{"color_jitter": 0.2, "norm_position": "post", "mlp_ratio": 2, "fused_qkv": true, "qk_norm": false, "parallel_block": false, "moe": "top_k", "shared_expert": false, "patch_size": [2, 2], "loss": "cross_entropy", "residual_init": "zero_last", "final_lr_fraction": 0.05, "weight_decay": 0.02}
Rows from block 6 of a small image classifier, named by matrix and row number. Rows with one number belong to one neuron. Each number is 500 + 50 x the weight over its row's rms, rounded and kept within 0 to 999. All counts start at 0. Numbers have three digits each.
After each neuron's rows are labels from the 100 images, of 14848, where the neuron reaches its highest value: "top examples" is what is common among them. Only what is clearly more common there than usual is listed. The data: pictures of board games with random positions, seen at a slant.
# fc1: MLP up (model.blocks.6.mlp.fc1.weight, 320x160), inputs 0-79
# fc2: MLP down (model.blocks.6.mlp.fc2.weight, 160x320, transposed), outputs 0-79

fc1.270:470507600468519488462573540500424479476451591604516467414535535483487538518538478518497477524513567406558404482473550449507462524538507537480597485551491481497553521373498503423483528531485542454484460410526492455478405463534506477489591555
fc2.270:506509463553477449482519647484422429583446532559494500501558561469607439360409579541469497403558523426491493509450554511492495609489446474500478540465532556433518547509464517465532612534411521423473530607552493478571432504572561531467510566
top examples: noughts and crosses; digit grid

fc1.106:588598507512459501522463496506401446489528510446429526482524561490517536492560581518522547517425474475495487443573536529524543531522442415517434497464493464480489525488413485455558505532452422554511453513522417504523487494651533403453483476
fc2.106:538524389518511494562473574434438492480485526537586533441550431550552518443501468476432497529511510512443489497557524473445471505512510582492414493489455561538565440435630511516506488455414584527508534496463553516504582615637461512511506509
top examples: discs on a green board; noughts and crosses

fc1.107:471547582516544470553515486431505482467451415443468463407396484438501501458423468520514551463542498568498506474501530484404529497363558563542499571517475546423476477562585514512580477549466560491386514454430537516536497540568521451497517535
fc2.107:433522587490456493517472545456526562447446458479528536499580528520439516438550436590458419454491474447462511485524533547553538548523480552407520450562472505437548452469459496598483542427511496581517559559538541480443489512452546600529440479
top examples: noughts and crosses

fc1.191:466483400538488512501526473454432498590437503491474508434487550516427505548464504437564453516507415419486446485372568432431474527502555522488505492547543489454570493559492579507489504583535628506537544492521557564588441505462477557508487526
fc2.191:547484513540474499492550481532456544530436431528486413477494513441473507505482498373470461474504433443535415486481496528446484416513563465570571483510500532481498518530580368488559445481529473437554503526474484382465484475596435566481518448
top examples: draughts

fc1.144:581480497489473543530477519516494344514526494499533466479512549473496520392460469507551454510493474566473524512469503486474377565458535595477550430456496445491506538566557417482541521598502504422629534446512406552465558485495513469452434438
fc2.144:509579478513465428635597349540506529495451573498484377563610541460531529487412519534545536508491510529525493487484460464506502559512481523458473461479528496500512471458523466473541513610473472504503485505530446521570484504555485450473527520
top examples: stones on a line grid

fc1.110:499545490544506583568505457498497565452542423412526447421538505574503452528460455514545580494504502491517560466417509423463383493436620511606458420551489504471423388457542543459412433560499471521509514565436506673468540549487591603442519480
fc2.110:511547366503435400489543391509428504523536530430520364464514491484449487517482541537569543505475577553536449444527422512473556470528467597447469514432490446501525519466511441533446531487424546452534514516511563505449531558394534426502497514
top examples: stones on a line grid

fc1.275:465565503467476511573483402558473441551481510546463516414466502426572498353463499438552428491528482390550512460439482448541518498525540553462483446478507494478504538590453568525531549547506588547577505465459478596549553606557512532568522503
fc2.275:454557559517462454586454559498491494531430554525559590550604510494479521485556511431503487516448532484388575497517550586505552532510534478484499543518554603583505466507471470462517524505543439526484516449529509450485544453573410472450440535
top examples: noughts and crosses

fc1.127:540498556475531546486517444473557448486412539492547493458559501569441475530578501449544558531484500508555497491612592520442479479500516384579397457488471565449543530326486458440534478503467545482388555452473490542475523502410440475464499511
fc2.127:473509604555463511594486380463477432537506553454570418448656515513485407470569422559484484491494550612487458445523519473506507560462565544401461467509440575442532482520480576430495487534491482543522500540564423535508541461553534442531421563
top examples: noughts and crosses

fc1.218:550561471522540541507461541452580559485427415469533554526534483484540470483567546466506554472472416521573527510498446518526496482491439502525451496543533481525510457518501429552438518442523556569470495525457532629452503522576507440606564527
fc2.218:542550399540527545571513450493563520474572477472534598543512539546538444543621537504580477475539476514543473564468492467565452594535572468483465539535522404527493441510535468520529438478500485495478546478515511505511466393487405486490494482
top examples: stones on a line grid

fc1.247:460502573537528521490523511555398455563562519569566509543535438507563479387550415483412564529495545484528380470467456509396530567529551526498484549463476543618476423430486554483497476556519468495541548482500626447489548578555489421486503497
fc2.247:563478393429467577454479456495523564409509456476466651508471568509479551524477574443502430459552491426489491514539545466581458486553451442416457537482540491484542575517365543456477574500442504528494599442484588452500492461453562438476445480
top examples: digit grid

fc1.316:459468493438508631538482487414400433556616450435446500456506518436394442558565498534587456454531496454497567484452501476473495470568526565566465485530517529479387542522593513527459538553518520511427521533514503559503463527547549504498557577
fc2.316:548461467464461507544521522467406519533372584443476509496424431519589554497549463495580470519481558592488513497534517401537471514562523447497557502478512481432551471586495398430403590515467500447531495523563489469545509498521502450468494455
top examples: stones on a line grid

fc1.116:506502467531465506564431490434556490571518516410530496507466503534545531444477504438442521575506534543390443444445530471481499490592592575343438460485516581493433469490514463492524432477417442579535481538407517501508528544550463472471577427
fc2.116:456546582474436513568489487451483435499474561508567597553554467541463481556609451524513440541455450533475434458562554517519473495451433539435441533514511430446542477526506444521517469535606547421550551457436550428511512550520530414492531534
top examples: discs on a green board

fc1.119:466543491561495419513505527512516524555565484517388441383433545503540520488471485540616424450500463466551503428531461440467449472556493528543529486538572548461457553476483544534489523585450485555463495572432410566445479626555477488494531464
fc2.119:519528486480527465536523486519540531565422554456550557556598448471425440511519514625510461527469492537519411471407615494491393535489546510495571497482511510515601518492601431521502563518408487452491486550451445509546580471540523443466460530
top examples: stones on a line grid

fc1.83:500443540522467446502478485510390469549493588511496567527545552528574541426528507515564437501539575475546526530372429473497540519540452590481511532493422586502506517525495452475461449446510480447496500423526445519511542472533512509419571449
fc2.83:476527532459427440471514482431541547556465512551582504497486535418603588527625505509484502539489480452475489462563610583492562404418422529589469436487532486440474607470476479452493447520494544527495498508471523522532497501558504502569529544
top examples: digit grid

fc1.30:500510548466546461514528501505548442552625499558517485459474488406494523507527517523455524486564544396513589544484555527515450476537529473436555541546530496617394582421462622450508482580530450418448499478542479556547557483476523491514597566
fc2.30:569553397503518552494443552521544442379405557491443434467497497558439509533363564506444528501512464422517532485405464452502473533425549491563557484531579453569572508474520419503442559481459446507465549522435495455431451539456589449383615525
top examples: digit grid

fc1.38:515517540428509532553457592571504494510458400460474512465460543423512481479531548497493517446499494397453596514489583455487389567476607454448578509492461544432563586519483508448480397473458553454458527544457479493451521503499518466558532483
fc2.38:414472495517502499601578533529507446534571565458519502561493429557518511430530540481418454523512492522564419489568534456450395490462478569447562503546528511464440529544571479408549545541495494567630473450518512490489526475487498574504476469
top examples: discs on a green board

fc1.180:531524513537445431510581497519461503493503514518489498484470590517530566439451428504577495518483498512459528480389495430576522449515461487502483450516535473435494561570430542556511520481548496462524514495487511404528531542563523493437465433
fc2.180:528502419539530561530528536506544464538560544459507488444557513487473498520466473608520468544461581492472462574624523496597449513444466552414463547506412522527476527528511420491439441510530460468516432375418470463542532579484507467605398475
top examples: stones on a line grid

fc1.62:595532559563430414472460553515453448525513472535502476507586441491605473519505539457553553423548493491455439576468499597435511417516505508511477569472483472462529419504436582541523426534489483537501490520505440471487509508519505564562382499
fc2.62:477544619546469527445443571491551618510521513554482449488554515567524508534476488483508519516509483475542442429548394535502593507429550537553465438517519439457527510463500567470475480453465429529438480447563510463492496446569480435570518494
top examples: noughts and crosses

fc1.48:463474591547478468468443588492540520506525477455509529456523524504576433569584461424541530429516550513509514592501545431515438528495495424416595516517455406513481510517490560481490490467437487545402477481540435485492474516537552494514519454
fc2.48:467546458489416463439454469461618500604528560473556494492558545688487489552488581440574512449444463387480485572427511486500500506543444523533446471457606578476544455528499520531535441476495438525387467459548452628547502540517511533527429547
top examples: draughts

fc1.138:503508455481475435581504453493518459439506509591499549451535515422545496526586463491459537449564375501511496500470548463414524529473526500553503638465567442441456513578512498507415569531442535441400495527558471511431467504604558433501506513
fc2.138:550457404579502536583521495503463473526507496452534483477518507457536446417596506490483465566520440473486487547424548371477582523467505438458400447535515438552477503513538515517544491600424530490471504416469522442507467469473540509523445587
top examples: stones on a line grid

fc1.150:500493435589557584533512521541536504558426549504470529528533537525451495474681504578569553514512540460484465502510532426505432445463421422562459488554577546476386560521419510507479490535491522580484523509471551497416497449555499534559557510
fc2.150:513455416438495533510534481404490473466553525447485580546528472556570471497514516597536501538458503383547526476456555512502582612569427491462475530517502516543473491541394468468511454470494582486644534537493502512419478490612525390517438512
top examples: stones on a line grid

fc1.249:519518480536555457495450496461430498471368423509499469502501537497560537490332480451531591553516482506587473474431523580528436445493434514444492503541468415532434454511386433536565551545470508500526532535466503571599569455548502409444483490
fc2.249:479410437443529481499547454516587497447555561421529454472315517487573529463541494535494540509514520571574512572546490378536519497452519440463614614570478518579493453544536429527414533483493486489562504491538518472469526509541552461559550444
top examples: stones on a line grid

fc1.90:576504623448593435426547491430525437504509527498484592509510483443419484524538542582483535507497536505533435525552500510496548517444458469563539522575486398494488540566423470546505595519491468456611430534501472514590472532449607529488465481
fc2.90:449461406481480490440504454574477446470400561487465517504522526528487541485455481485502530428548581540497515479496491529472516482533499389555490461439510522525471532519614581595534462525483531552499473446567484430541524523427526465441550571
top examples: discs in an upright rack

fc1.318:496514603526510512505435450527424481466563543481539506480545446537464525578540508396490537420517602509420497520569510564452563542500502512582544505511513506445534503476493422567448473458426351553405435444552546472475486531456529539527464477
fc2.318:527573506456510523582464496445410461515413508528568578488542562653556508538470438559498512528540547472478499500583553532538497508460468481549543511480579493492548497442532469504501443484441560448454562498500505431493513555590527540507497528
top examples: noughts and crosses

fc1.79:513411384534472510507502424513582538484511441502499543587562494466606570559593410548559546494533433548490597492514601493470505479495450490558503597456503493512423502592444576533446442539550467462479477511481473536467559469401491488530613483
fc2.79:513490497538464524460502475475409478581505515539575545469399509461397519450586470465472479498513524519404522513501537502517421463551486500583459457559488439456429497463514419524512466499553613483513502523553501486397475494496538359465512533
top examples: digit grid

fc1.29:587577530424557468550469475537541526459368390424567503463524538420522535580401612510479597538500471518506509464446515490526560518499513462429502517481490437434617491523428461522548450547450538613492510500465436491470529497552518523487484486
fc2.29:502491481527491520558565419383589530540516542529511569408492456537558479558388476577410505513460551526499485499432480453416515550592487455444499498449503574539442405599455540545576496418485553550543443494539502497471527477578532570504473481
top examples: noughts and crosses

fc1.166:439506482480465414610475456552407445465494478561576553504454473458556501526420570534455419523514488559569470576539568474517521449454469549479499462423457467421537535440559612538550511494505470464594474469493504430512483490508501569517360484
fc2.166:463440471517457541634483555434581617452536482497375422524551563532551560507450533481443555514575494486505551524461501467434486470512593502482491483447501541469570488583496523548478583564461500491522508517507461334523478431546511485522537540
top examples: discs in an upright rack

fc1.133:428522466555559523526539589468491464436550438378498427584547515488388494491454554490464453445492421543506489498610442598514511535503625497494456473504570537601427379465551447510481501528486534429569449573515411459561506526474500410494590565
fc2.133:417474471512456440537503452381474516514463523470534422557587444515544423490611378535422494481454461520463449556570456518475582444500471468400464503510501517543403537464547444550533560548487530461596468511493526505572514487340486624568570595
top examples: discs in an upright rack

fc1.13:488515501493502478484535542501487433509509496525510423468454453415627461435574514568531594502497509484536512550472450482505403484504491483564462545491464508564400517506390520479439427494529573444480513519438482466374504544438471496482514523
fc2.13:544495362507498494470481574555423511507605453555512472495416513415566538536542650428586549468488561583442464524381445515501587481531472425460383462502493519486400546500457554477554504501634505511519517554487509523459499480493472440523510501
top examples: digit grid

fc1.20:451426583521568531517574446506476478494476488487479547480556538526445457567459387451545428481516365496507485588505476571502555507490559466476407399452592555564572514474508478525452511587542453447519502497506460445522512475507468521502468441
fc2.20:454497436556454504453530434468466561429462477575488475579511550481488516479411512442429464438494350484492530457511445528469530507574561548478584493529534442429503429556483463552540495572533508505615515473554554479430512520462449520529502472
top examples: discs in an upright rack

fc1.252:510497498521466523557523499422406509469529434602536411444487480476549555475466501415505550489533450519464552551406475492492528534453473524452550471449518482404518486634504533474494429546489538430511519485507509513489491573437554586474519493
fc2.252:435510481492477433530533480508561490580583498409569548559477496502538457532548518562454393622547467615524455492552575456456592525449507483501480487482513588481535536412457550604405445527569550480564452466409498483569506511540545543582495525
top examples: discs on a green board

fc1.226:504528456415480535533454496557476447430440422437517555534515454495691480547533508533483503474469469540562507469514530514518491429513643485602586457522558540483572564479488520492469493481484464482382521469546531476586532522572483558437461532
fc2.226:479502555465474599574509552380474409533493502520470459547484472477510484459434537516482480547494561478428457461510501521467466521454501561430580583548482495556473525498556481519579508498491574549583495509507489442578525499536475503479573562
top examples: discs on a green board

fc1.284:511520412519516525539484542435435538565464554481434534576526528421548488607464511510570530506492440510494457511652577463457387533447583419570494482487463585527535462428430487504498504501495484484532488495433490489467486461482528426454578504
fc2.284:443555561485473451488484488542484497435488526437502616497494542467479474483624580486447502509496554597587396493566478551397486557484554496436548548477562559486575530482450457514521507490551556525525453452521618376412530506472561506534532450
top examples: discs in an upright rack

fc1.302:553556499502437527552517471513519585507582493502416586430535474404539518432553505445563510475495531508546563440571468529507445564582517532469544500457446547417385394605528472561436593519538470545523449488429430479481414441527565457453413559
fc2.302:498461417498534551454439469566499508553492486484523498618553515417491523559536457514619528474498408533472432517399535527521456449466480535473444466529451488450589484402552441534464515466509512536569456475435585560452475514449414493466526426
top examples: digit grid

fc1.301:516539485516448518469543572613510468480556458568481407466511478520571429528461486538388521555412595516468469503454420557487531528442641535485457428522450495512448480495551553390477455494464457465469497585496463483534534517573520482472601450
fc2.301:538509383604558498490560587656473526504491573492499422476428462491597520440464492546466516515525494396469607514439496425491469466558573509481480510474527518537527553444456476445561601589465540532417517443526496552531488551463493531432463514
top examples: digit grid

fc1.146:550476503534518548514439422486493403484551522486590507502422491455503501388554465498539603577429481528498499470530444425548553524491373511492543535507532564512559564578425475477448530526542510482473571389543505480355480458483511539424638402
fc2.146:572494511501483569522505507539404520422665449513551480479492534596513537452601595500489512522504554565471480537563516500529419516464510440575373553501494466467451530538433542460468471444620460512504491497401427504482548508590485461473513493
top examples: digit grid

fc1.273:492454424518539570467436485564522566581450497529541541414486539485471571471474481551548552574463566531535522510482495497616486541457442474437483441527456484532464509539457386584559473547567548493465503479482409579524570527440481416508455493
fc2.273:408498488484533482561526568514505517513649513457536524470475547531541530519604564475481535552515377491486501584406575551441504470534559538512510572412498536573578418476445411536489522498527534488524506482486474483468525581587502459485533462
top examples: stones on a line grid

fc1.99:439468537454467500477492369507448402490489474442472478513520527495558524514487526544429527541528593460470491485475456597553580487518421499482517461524463582589365450421424591495479414527571545471331489498513583478383519571534441528533432506
fc2.99:460506653486474483474505573482517425516517500561505522472551521479610547397560545512513504546520545530492502510428467522525545473533442435603454512564521495465416489436446519604489371512575489481506598539458420423499502508496512531494520434
top examples: noughts and crosses

fc1.170:470486406445536462493465524559410421420517524602490431477483560493431573498577559475529593476499482496572406583474454543562567482469468426524446519441514514501518447582508571505450502432470452485375470459546389427396523487565428460474487475
fc2.170:494497515509495405488498567495473613473468583554444435537445497487484537581544457574465499476502555464502455490555507552479435497470401471481490474500497515443557534605549530475476500520391510515473522498518563456572481488550442591507496490
top examples: stones on a line grid

fc1.211:485526563510496527554512494546661474509447546382510444550467458601415431526597522526453502460514500444529473520462533510480535443443588633585395490461453498547464490498525400475502491526545409521437498527410445545573486452597494509467471593
fc2.211:560554563509478473477379502521504530500502469476479485444499449505562496535474511463380583511554586540508436493548469542517603409406482439493557453484530422478533568472591489588507408489473419543347564484590482522501517477553439456498457440
top examples: draughts

fc1.210:484456471491488443565483573512518523554495469497421531564536456478481546461472542553564436457507573540558420481664548431454424451536496536471556485516485493435524474547394454586470404564540504482442529365503510503572575519588601529538455409
fc2.210:452514462479553607473575491520543533504461582487464515548421536510497527527465547438533496433560434556442597569470454461494351531540391488549472449520525506479536468543477489521589480527503477526445569464518441519515529497455494512534508549
top examples: draughts

fc1.3:559483536584553556489490428526525608501406520483553438480421473397364482515538520441565500455462429503523521545479530521507386512439532510516448544463472488490503493552449531574400461478504467503479484451502482574451495446638495466522520506
fc2.3:558530423528529487466493485536584476522590553539508424448396514378426457483426504482553494504513502521504534471394470468453471474534481576483545542480507484457593567603474553503463518505494519511550531434498457598539469449582514518463372461
top examples: stones on a line grid

fc1.267:487467412475510519530505439448486516437576444405473527436467467445600497540553480468537488576517475475534487496593589532458556466433507505498447482518542491469557571516472496513519574549418530527443476446503473529603533459500465472420609444
fc2.267:480467397506470501515438527464406454540514435475555618563389486553468440489458551555480467527475512576528467480463540484511462474496586525499478462516540462434472506465599388518479559509366529505453524513500538500538508463625568451492478490
top examples: discs on a green board

fc1.310:559461567514543475535483463484600491500493486500546454371523501532554487488364509550474455502515517516410492483403542538598469512466529468533464495434439557483464527556452512495588513481445608506547495432443417499474496541519537512492588486
fc2.310:473488549500471489554518497440480484529452474529564517485585521601575407565566454444444503559448507681517495412562466509503577474443493528412399569542539515523484448442545584447476455464518452488474462514460496468460516453569465416591565519
top examples: noughts and crosses

fc1.312:451498546455505501570557543530567428447569498460490504475540531502421517434540523515451451465552465448550485510615463494492545523454492482436444497493619521575569540563594422551421452532451525556412477388567537445435501449505475538539485455
fc2.312:485456491591564506512377577498616533626470544520530431559501429549590521574565505496451517501564510585492529452439503511541492405453416518518426503534488520443461488590614599544491428468513472514507568450535472536518536428393434520554479585
top examples: discs in an upright rack

fc1.17:500535477392494543467451416566504476428467477478449525640465460502487550420422540454481439509467464504505588468458507513536449529513517511501512538561561447446493572461608489431543572490540542512366535538535540501429570504508489473493574473
fc2.17:511512444419505516464479564546513498462537484495550535500491531391485546529440599501550507497466493504558530467483522463456525521453533432386498470498486407517617500450598490451511431469484455474384461516507507545640554466498478508509567454
top examples: discs on a green board

fc1.112:469534583413563506487454500461545416473476457519518520430533469474485531495592502519463605516525546460458505544463556549554447519515395446626472520518489455572437518353378555536508441483484532534506454500525514403364494495512425499510449541
fc2.112:506540588488516493520548467470592438557472517511484460500545494443475511519553470543530492529499520576499528497506448560500537487463508464487455511521514521489431486446487553444543488547538524510412541538437516480529536508423527538577550523
top examples: noughts and crosses

fc1.69:531385468584537440488518510562479536487512452547518558345454495549495489504569538511542487465483435522538430596549549480471488437428460442562455459483539595555442539450461606486546444481473476518438465484529507494472554532397440425476464491
fc2.69:505489454513528429570579517499512491535555476441448585541421463462445528468495547545491495489600447534521527461357519485486407522466563520532523537496550586447549546551507443503551486517440535511503516434461518462441523443496519502541488516
top examples: stones on a line grid

fc1.225:500494548457430447569435435517345517498525428411526509531556512586479596481550484464606436534518574515482565518371490448501530485581579581461569556520463466450507466486437501526452494465534549530386473436475495485501508517598530420557391501
fc2.225:520509563494471495577533502488535470472475541543521503590471396528621481457454481594437465494477478501490474504648465503460505485446426565431487556563524585511531536482570463505584492474484477496570442494501469498579466484555408579486440529
top examples: noughts and crosses

fc1.254:539511645423556578509493439448570480503379528495504483427462520504510519483536453570412510558497597476453552524509526450549435563480471459462412561500461453529409536478400493512455454486490512451431505504520555488489541460460468589498366577
fc2.254:539512494593498484484507403502611471520454510539473530430466529372432493539491491527479522532494507422489457446564569559527417497513467517533464459502517574520431467374467529549497484483662520494416480476448508506464543571450560483431582421
top examples: noughts and crosses

fc1.128:364547663556505525574485416494543435554449536424496535524477471544547472405541524552520572475459486444515421484538506487513405588545406487497524482507343565475482413509566569497460413500493443530474465520530439507599458569476545493490510515
fc2.128:571446513465537508600484456382562470485387447483524681503509541526365476483547487512474517443492485495468532490465553513596442558491415506553431500501491434449486520416558418537492577516444575455441543525542490464574568495471566478542485513
top examples: noughts and crosses

fc1.124:544506667499544536527480445466535512507405551482512573442491503497415517475517454559527599499482457409482493573528547518484509550476473513531472514456466496456526557609479496548526417487474496533353500514554472620488490475523490497516437537
fc2.124:564555586536480525532554417433567506421339482495475655475494456520531478455447431573485498532544536429508562506487516462493488520459468482431513542454454539493461541605426484515505457499538506510298491487501495581595488530462496628529374496
top examples: noughts and crosses

fc1.279:495413560499452485542460484524464477480506536476471402352517443551565437447568513497563509539479521517494463458514504471446554521522529465478522530452479480665529512525490532448463438535530512498491493477473471561402474510455463434500480433
fc2.279:468508515485460466561523551450444506491481476548546494450547477484528446469619433487454417563432522584466472531413450509539627483479472446566534529452556532579423462481580500555492424586482523481459569484454496502462518428534398467467475529
top examples: noughts and crosses

fc1.84:433489398569545630536480507491458526536507495522488496498493534344579430456475478497483449491495483493544494496497515462477394488499580522464504469526517479441506564503588466515497487512505562485289529525511439599564503523533459493481547485
fc2.84:471495457546453546515462525429401469522453559440489581628437546486549444543484594499459465561519587509446453394559592499459474555489558586425489414533424472489531534457617461493492514518438557495561474547550541497655524451549489499497520485
top examples: discs on a green board

fc1.114:584441443470493579574443495443463494429478473468478449464425459471553539522534544547573462532488502571481560526502491440501546436451442480485540491482462577439475602556496525470497566514455518509529499579446447492445555464448492584434454421
fc2.114:446517584511481421466521573492477478474507517497470467490510475502588396545480524535536523483485522471565463516474475431459485471525546554503576578437462437584488461538553628548472441475513510545512518517422474520581543504491541566666418517
top examples: digit grid

fc1.94:561483521531393421546591467478549418418547523459423402400600539490402509563535487509536426421466473489500489449475514450575581515517561518460467487472520465494495528490573496539557561578569560439580496480466443602577450469525563449463468480
fc2.94:554539536500518522577495456427535484395561512500571418457544456480474428461576466502498525501461525579521543492445479483508514508404542550367438485482461503463531495505511520464466566472433498469460505448503483564522573509638474618500378433
top examples: stones on a line grid

fc1.7:513455460440616444482483495365493500495465432489518531535489527471550444571456498513599505493561497487490557575503486484511436413509496520499456541530538454510361586495514444512493545539549606509570484516482456538449501557593539545589469515
fc2.7:580491423498530452532480545525470499515457483451497472480454476529615512482664546444492502535479430435533513433554480584476469562522487439508512511454529491480450541393443513477415475437475408501593490527530591607489495483554492361488510355
top examples: digit grid

fc1.306:474489505499531507560475474456466441540531497391472425494456462530574487500640464491521567592470572554521490481570427479543519547397562483514446512471521585420483495460430587478463496498503441529419498460454472493474538515485505497478570521
fc2.306:477462501468471551498544570470546471620493526434482622452596472493577499410547479581417418535464491389486470516434542496506456603574481458570521515517524477504438448391487569568520500507528570466468494469549516551444521519484450456467426576
top examples: noughts and crosses

fc1.64:558549457496503411544519471525535516440482514532488463466515530455441478498600573486524525511449462426569516497471544477513619506496512459419499426539474503397594496558471566514465423521453570455464447488528487538428465459501406489482540561
fc2.64:525550462532489507497551507506491534436475508545514373458431519354439458515519521542541485483532426540498489428445590495535515577558534435483490475500528459479534409572570450539562506488494477521575467523511497570553486389594487625559493436
top examples: stones on a line grid

fc1.265:530434490543505490451445527466430521435505485540519479486454546510467494512562524419486461566499446464499545468479585474432602538567516454375398531548533411434408550555464511522533604481504512529458537500540548467469493542398556488535540479
fc2.265:477419464474531476449415469535426473550449597487518548501503502427596495542428453563519504564453521521474427529593449485527551457507440526428525426493389485518587456549580471577512476432464569515513526425492543461555499480570395445457468524
top examples: discs on a green board

fc1.16:516473572483482498524498615571548433508505525513569486454419511592507458455505494602452406474516525536562542484498446481503551523528537554576523517522497512581534504473542597439552567515472569442510500453521539402579469461454501507472451420
fc2.16:606526402521482508506570460511437555592558471570446554482560512515600491515507384447466524444514442467463543505553472532529547478465526520547473541520489545577473520456594487458526441532478470513472501464531398446523463468416425491476477562
top examples: discs in an upright rack

fc1.189:501436535551599487506403560450459527539423497482484521459591514457523518535537472536520515564526501435477512485533482508593562615510518531517432487529454500483599542473355478545567398460519578597458421510519485454543461423545482555470553552
fc2.189:533515497516473527566464284476672456573469476500489578472569528484527443393561428478495516502557449514414483472532541421501449508522508533524467526509565560533462490512569463519492608561468481493523481504515571513473489474464542546534474539
top examples: noughts and crosses

fc1.232:514532604536561451535489549500438523533495532451431536554545545415513520479512482427584495499496470459562448533519496427476512550546472499476448541560491441458401521447512541595503473518548543448584487525448371470447387501497569501531501507
fc2.232:512509507488399486478556394450552490491501518406589549517517487445522473442489486500462455562497592472507571476494466501497413499490512552576490445469482578631605483501430425509405479550482540475619496571451487511452570489579581520502499529
top examples: noughts and crosses

fc1.155:452560457537462517579539506462492493567603544423428449527517482586394597443484527516554497547452449433513470532506502399446480450474535541580465482491579605480507561450460586412476543547521599509541521434483456464420498434501432440480592438
fc2.155:471567382500459443542492607494480561468537535525404538481554523528553504518434509516485604431457467547496533511588474493516537507453488459528513449460457515463442524517522503477541447531459508604435524400450437398472582571436448459512533550
top examples: discs in an upright rack

fc1.21:441596474541622531521454472513495442520512497610457471417531536474543521493354550472475386474538549478537465506536485512491411466444429505558502427531528548506367570550401547480455462518480438559496485539446519470566479501432452466500495464
fc2.21:541486475462526478603491529555456443479445420421524491634497500464411469538569562443486515510554483487481564462526441485469516453571551584500565500505520450519517507514639530471434587483451525481424538474505535575565474501611486356451511461
top examples: digit grid